{"model": "text-conditioned image diffusion model", "dataset": "made-up ball-and-stick molecule models", "train_examples": 195000, "image_size": 64, "horizontal_flip": true, "conditioning": "text", "arch": "uvit", "objective": "epsilon", "cond_dim": 192, "tokenizer": "word", "vocab_size": 32, "text_encoder_width": 192, "text_encoder_layers": 6, "text_encoder_norm": "layernorm", "text_encoder_norm_position": "pre", "text_encoder_activation": "gelu", "text_encoder_mlp_ratio": 2, "text_encoder_head_dim": 32, "text_encoder_fused_qkv": false, "text_encoder_bias": "none", "text_encoder_qk_norm": false, "text_encoder_layer_scale_init": 0.1, "text_encoder_parallel_block": false, "text_encoder_inner_norm": false, "text_encoder_positions": "learned", "cond_dropout": 0.1, "norm": "layernorm", "norm_position": "pre", "activation": "silu", "mlp_ratio": 3, "head_dim": 16, "fused_qkv": false, "qk_norm": false, "parallel_block": false, "inner_norm": false, "patch_size": [8, 8], "layers": 8, "width": 160, "positions": "relative_bias", "init": "xavier_uniform", "residual_init": "none", "optimizer": "cautious_adamw", "lr": 0.0012, "beta1": 0.9, "beta2": 0.999, "eps": 1e-06, "ema_decay": 0.99, "steps": 17100, "batch_size": 64, "epochs": 5.6, "lr_schedule": "constant", "warmup_steps": 850, "weight_decay": 0.1}
Rows from block 3 of the denoiser of a small text-conditioned image diffusion model, named by matrix and row number. Rows with one number belong to one neuron. Each number is 50 + 10 x the weight over its row's rms, rounded and kept within 0 to 99. All counts start at 0.
After each neuron's rows are labels from the 100 images, of 14976 (inputs lightly noised), where the neuron reaches its highest value: "strongest on" is what is common among them. Only what is clearly more common there than usual is listed. The data: made-up ball-and-stick molecule models.
# fc1: MLP up (model.blocks.3.mlp.fc1.weight, 480x160), inputs 0-159
# fc2: MLP down (model.blocks.3.mlp.fc2.weight, 160x480, transposed), outputs 0-159

fc1.237:38 34 52 46 52 64 54 36 39 63 66 46 49 54 53 44 43 52 57 48 48 52 51 45 45 46 17 34 33 46 49 47 47 62 67 43 30 42 64 36 56 50 37 44 57 55 53 46 84 31 39 49 68 51 29 48 65 20 54 35 44 53 43 46 52 61 49 53 43 52 42 54 56 44 67 40 41 59 38 63 58 58 50 53 51 39 56 53 66 60 57 54 50 53 55 56 59 51 46 48 63 61 48 64 52 57 49 53 46 53 66 55 44 39 76 46 38 57 32 65 50 60 49 41 58 36 53 45 58 58 60 47 49 52 52 60 30 46 45 36 68 59 48 51 49 57 47 37 44 60 61 62 46 56 43 52 46 51 43 55
fc2.237:53 56 68 63 53 60 48 60 36 65 47 48 36 51 33 47 43 43 58 65 44 54 61 47 43 46 40 44 43 51 46 55 79 46 52 55 54 52 47 28 80 43 41 68 45 50 53 58 53 60 45 64 38 52 27 54 57 48 36 81 34 45 53 37 49 51 41 51 43 53 45 54 59 47 40 49 54 39 51 44 48 60 51 41 53 41 48 53 49 33 61 41 40 63 53 55 61 47 38 52 28 52 56 39 52 60 68 63 55 53 50 39 55 52 46 53 36 46 49 50 57 59 55 52 35 78 58 51 57 59 62 49 52 58 49 50 43 33 70 37 55 59 59 52 31 45 69 48 46 47 39 60 46 53 62 43 46 58 35 39
strongest on: space-filling

fc1.46:45 69 62 27 64 57 45 41 51 57 47 39 64 48 40 53 46 38 52 57 32 44 53 57 57 56 46 47 54 52 48 43 73 49 54 68 41 50 43 67 44 45 39 48 37 50 43 55 49 44 34 63 71 42 45 43 50 68 54 52 48 48 39 41 52 72 51 36 53 53 64 46 61 53 64 51 35 51 40 42 57 47 44 55 56 35 66 40 72 42 54 65 53 58 19 66 60 54 62 41 53 36 60 58 41 44 45 44 50 50 61 38 37 62 53 30 44 44 33 42 60 33 59 51 57 57 46 61 41 46 46 39 50 43 51 50 24 34 56 45 52 70 46 50 45 49 57 44 47 59 41 59 50 62 63 54 46 45 51 46
fc2.46:59 53 74 39 40 62 73 57 55 41 59 61 34 44 44 47 51 36 52 50 63 58 45 47 54 38 47 43 41 48 53 50 54 38 46 57 44 77 61 37 47 35 59 43 35 46 44 45 48 55 59 48 64 43 54 44 47 36 36 55 65 65 58 44 49 46 52 61 59 42 33 60 73 34 55 57 58 60 47 54 29 65 43 54 51 58 52 62 63 61 42 56 48 64 48 69 59 33 44 47 51 33 41 47 58 59 53 62 45 39 31 54 49 47 54 51 48 56 51 38 56 52 58 58 52 64 57 70 46 69 43 61 48 51 46 57 59 51 85 45 55 49 48 46 52 55 61 47 57 45 42 50 45 45 55 38 68 61 28 54
strongest on: yellow ball

fc1.405:74 60 48 31 55 46 43 49 59 25 49 48 79 38 64 64 62 42 44 61 59 48 51 62 63 53 70 52 54 49 61 65 42 54 57 60 36 58 46 66 52 46 44 56 38 36 32 50 53 57 44 45 37 43 57 47 55 49 51 67 62 60 56 57 54 42 41 65 47 47 41 58 49 35 39 65 57 48 50 28 54 59 37 45 48 52 43 43 47 50 43 49 66 46 39 34 48 57 43 44 37 45 54 39 35 54 55 35 48 29 55 62 43 73 46 51 70 47 58 32 55 57 48 39 43 53 55 55 28 40 51 66 49 42 44 38 51 55 50 60 44 44 40 34 47 46 63 44 70 49 47 52 51 49 47 39 54 38 56 57
fc2.405:54 59 52 51 63 49 47 55 39 56 45 41 27 51 35 48 50 52 61 68 43 54 62 44 45 44 41 51 57 51 47 54 65 38 47 31 48 43 39 37 62 38 48 55 58 36 55 50 48 56 56 44 31 43 26 52 55 48 37 55 53 54 47 63 48 46 55 43 37 69 36 61 39 47 42 62 65 41 71 52 55 46 54 55 53 52 47 51 55 28 54 39 42 67 49 62 61 43 39 41 41 55 64 47 53 51 76 56 49 54 47 47 48 56 41 59 41 50 58 53 48 55 42 39 48 58 65 43 55 63 65 48 59 48 60 46 50 35 82 48 67 45 69 36 21 51 51 38 37 48 33 52 49 63 51 39 52 52 35 37
strongest on: balls: eleven

fc1.276:64 64 46 47 44 49 60 42 51 41 40 44 55 50 47 67 59 47 50 42 47 32 55 42 58 55 74 42 48 39 43 60 50 56 54 60 63 64 55 55 31 41 57 38 56 33 45 58 36 70 58 49 45 52 57 48 46 60 66 57 57 52 42 42 57 62 47 44 52 38 52 58 40 62 45 50 53 44 44 50 46 39 62 46 34 57 40 48 53 37 37 69 53 36 36 49 26 37 59 56 40 56 40 68 55 41 59 44 78 44 58 44 50 53 58 55 62 59 57 35 62 39 38 54 43 69 28 35 57 39 37 52 54 52 51 64 61 38 59 45 47 46 46 45 53 40 34 59 52 51 44 34 53 36 43 43 64 69 38 62
fc2.276:40 36 65 48 56 66 41 67 30 58 36 59 37 57 23 47 48 56 54 42 53 46 44 47 56 38 23 53 33 60 48 45 61 43 53 49 56 37 44 39 67 57 40 67 34 65 57 55 47 44 54 63 43 62 36 58 46 47 45 41 48 52 62 46 37 56 54 38 51 49 44 35 48 49 57 57 47 50 55 53 56 44 56 44 68 31 64 47 46 51 49 65 64 68 48 42 51 71 43 50 37 60 53 39 43 51 36 54 47 55 38 65 53 56 52 43 42 37 35 49 41 51 52 59 47 47 65 75 51 57 60 32 40 52 51 40 25 57 70 50 54 49 56 71 50 51 62 57 43 51 53 59 64 61 51 55 47 42 51 52
strongest on: space-filling

fc1.451:57 40 48 48 36 57 53 48 35 60 48 53 59 55 33 57 36 64 40 39 43 24 45 51 52 49 37 34 28 61 53 50 42 56 51 66 69 47 55 61 48 31 53 58 50 53 48 43 34 32 56 45 46 57 52 44 44 45 56 38 51 51 55 50 54 57 42 50 56 40 62 39 50 57 66 48 46 62 46 59 58 55 77 53 40 48 67 48 45 51 37 74 70 46 39 45 33 49 72 57 38 63 31 42 46 50 50 36 48 60 42 63 58 56 71 52 47 39 44 59 50 53 54 55 59 49 34 51 42 32 41 33 59 47 45 61 46 34 46 55 43 49 31 45 53 63 44 52 53 60 58 49 67 39 49 44 69 46 57 53
fc2.451:66 38 64 61 68 63 50 52 32 46 35 55 20 60 33 52 40 58 72 49 50 47 49 46 49 35 50 41 41 66 44 60 62 51 49 41 55 56 44 38 53 38 41 59 34 37 54 60 54 46 48 51 38 66 42 57 42 44 44 63 51 49 55 41 51 36 45 45 51 55 44 47 59 49 59 56 52 50 58 57 58 40 62 43 56 38 52 62 61 48 48 71 54 57 48 46 46 56 40 59 21 63 63 33 55 49 42 38 52 51 36 52 68 58 57 61 58 44 32 40 51 58 41 53 39 61 61 61 54 63 65 41 52 63 63 60 63 42 43 47 49 46 59 44 43 71 50 38 45 47 35 53 69 64 38 43 64 42 54 47
strongest on: space-filling

fc1.58:35 64 55 62 43 38 49 43 52 52 31 69 43 57 68 65 59 41 58 49 59 72 44 67 47 28 50 59 58 53 50 49 61 54 45 44 36 35 58 51 47 50 29 56 60 45 29 51 59 55 44 43 50 42 39 49 59 39 54 67 47 43 40 45 48 55 61 47 52 50 53 53 62 39 37 55 56 33 44 36 47 46 25 30 59 61 35 50 50 54 55 35 36 59 57 78 73 50 30 46 61 65 38 54 53 57 62 52 47 37 55 43 51 48 54 53 60 47 50 55 68 50 54 42 53 50 56 38 60 44 46 76 46 56 56 49 45 50 53 61 45 54 58 41 53 36 42 33 57 56 58 59 53 49 59 52 35 41 45 45
fc2.58:55 45 66 59 62 46 62 52 38 35 44 53 28 48 42 40 41 54 55 50 58 53 54 45 56 54 39 52 39 47 41 55 57 45 61 47 46 54 45 41 55 48 46 46 34 41 67 52 53 58 62 48 40 55 53 60 45 59 31 51 38 50 56 42 42 46 49 46 56 61 37 67 67 53 51 56 63 34 71 53 40 61 55 52 60 44 37 51 59 48 44 58 53 63 40 51 37 52 47 45 44 54 69 41 61 50 52 58 48 58 37 58 57 70 39 65 48 44 32 40 49 53 38 53 40 60 68 48 71 87 63 60 50 55 46 71 45 32 70 36 56 50 58 43 36 52 48 44 55 36 28 49 63 53 57 42 59 61 37 39
strongest on: space-filling

fc1.57:59 46 44 47 36 48 54 43 48 38 55 53 56 53 53 63 32 61 51 57 50 53 45 45 54 41 72 47 34 52 49 44 43 64 47 52 64 41 53 49 37 36 60 44 61 51 45 45 39 55 60 62 51 52 68 57 52 65 57 58 54 54 41 51 58 50 48 44 51 42 39 31 39 48 37 58 48 56 34 58 46 59 76 48 42 56 41 43 57 62 39 71 59 44 42 27 36 49 69 45 33 58 38 45 53 34 47 26 45 26 50 53 63 66 52 50 61 48 49 29 53 58 59 47 46 59 55 64 56 31 44 52 60 47 49 50 44 68 50 67 61 45 49 42 40 50 40 41 42 68 54 43 64 37 53 48 75 49 48 69
fc2.57:56 35 64 56 64 57 37 60 36 58 37 50 31 57 31 46 56 59 66 44 46 54 41 47 56 48 37 51 50 48 47 53 76 38 41 51 56 42 43 46 70 45 45 62 51 44 52 58 60 53 54 56 35 60 36 51 40 44 44 51 52 53 66 58 40 50 55 43 52 65 50 53 48 55 70 79 49 43 57 44 58 44 38 38 48 35 46 44 54 30 60 52 53 56 45 44 48 62 29 50 28 53 63 30 47 64 48 54 42 51 39 60 59 54 54 58 38 36 37 48 52 47 34 40 29 71 66 56 50 55 60 32 50 55 63 53 54 50 50 41 50 57 56 56 41 54 50 66 47 47 35 59 63 70 41 48 47 37 64 61
strongest on: yellow ball

fc1.38:60 58 54 56 46 46 53 55 42 61 32 49 58 66 48 64 43 40 41 62 47 57 39 43 49 40 45 34 56 63 39 50 62 53 78 54 56 57 65 46 35 53 38 52 53 56 31 61 47 63 60 67 42 51 60 52 35 52 66 47 45 45 41 46 32 64 49 35 50 38 52 56 50 46 35 55 51 44 53 40 45 61 54 39 41 51 60 30 49 39 40 49 64 51 41 42 46 41 42 45 42 59 34 57 43 59 41 51 69 28 60 58 48 52 57 46 53 50 42 42 60 38 27 59 69 62 39 56 49 46 35 61 41 68 48 62 52 33 59 55 45 48 48 51 42 53 46 83 54 53 33 41 55 30 44 48 53 58 51 61
fc2.38:44 54 43 53 44 70 56 53 40 46 41 67 42 51 43 31 43 57 68 28 58 47 57 39 57 52 42 57 32 58 50 31 49 47 43 59 58 38 60 54 61 51 53 65 45 50 59 31 64 56 44 71 51 56 33 52 48 39 52 66 54 49 46 38 65 47 49 48 47 37 56 46 60 65 52 49 52 40 57 56 71 38 51 43 65 33 49 57 43 42 54 44 58 66 58 47 46 43 42 58 26 50 46 27 51 42 66 47 38 60 45 58 41 59 50 47 51 38 59 42 41 58 68 38 67 67 53 56 54 46 53 43 46 42 40 38 43 57 78 49 46 55 46 56 62 61 49 39 47 63 36 43 57 44 72 39 38 48 43 53
strongest on: space-filling

fc1.34:65 45 50 45 41 54 45 44 37 34 62 33 53 39 54 66 48 60 31 56 46 40 67 40 56 48 52 33 41 44 37 71 38 54 37 45 64 53 54 52 34 35 43 39 42 60 46 52 51 46 60 44 55 42 50 52 48 53 78 47 43 62 56 43 58 59 46 63 58 44 43 50 50 42 53 51 54 57 57 50 48 47 63 30 51 61 53 53 47 40 40 73 71 53 37 29 34 37 66 48 32 58 35 35 43 59 58 28 57 47 41 75 51 45 61 47 72 57 60 38 54 50 50 56 44 56 43 55 53 40 53 52 46 56 55 49 45 52 51 59 55 39 49 34 39 53 47 44 58 73 58 36 58 51 40 44 62 48 49 62
fc2.34:62 46 55 55 62 57 41 61 41 51 39 60 32 51 36 46 38 45 57 52 58 43 37 34 58 47 43 55 43 52 43 39 60 48 60 54 55 42 47 49 64 33 47 57 43 48 64 61 42 58 53 69 40 62 55 59 43 52 37 56 63 43 52 54 27 40 51 44 55 61 55 39 43 58 51 72 39 61 56 43 55 46 61 60 51 28 38 38 50 41 49 59 50 46 59 44 44 55 49 49 34 55 71 39 40 51 40 48 44 58 35 47 43 59 53 65 44 30 39 53 48 42 46 60 35 47 53 64 56 58 55 34 48 51 60 57 41 47 97 46 46 62 56 47 54 60 61 61 44 41 43 50 68 61 52 43 62 59 34 59
strongest on: space-filling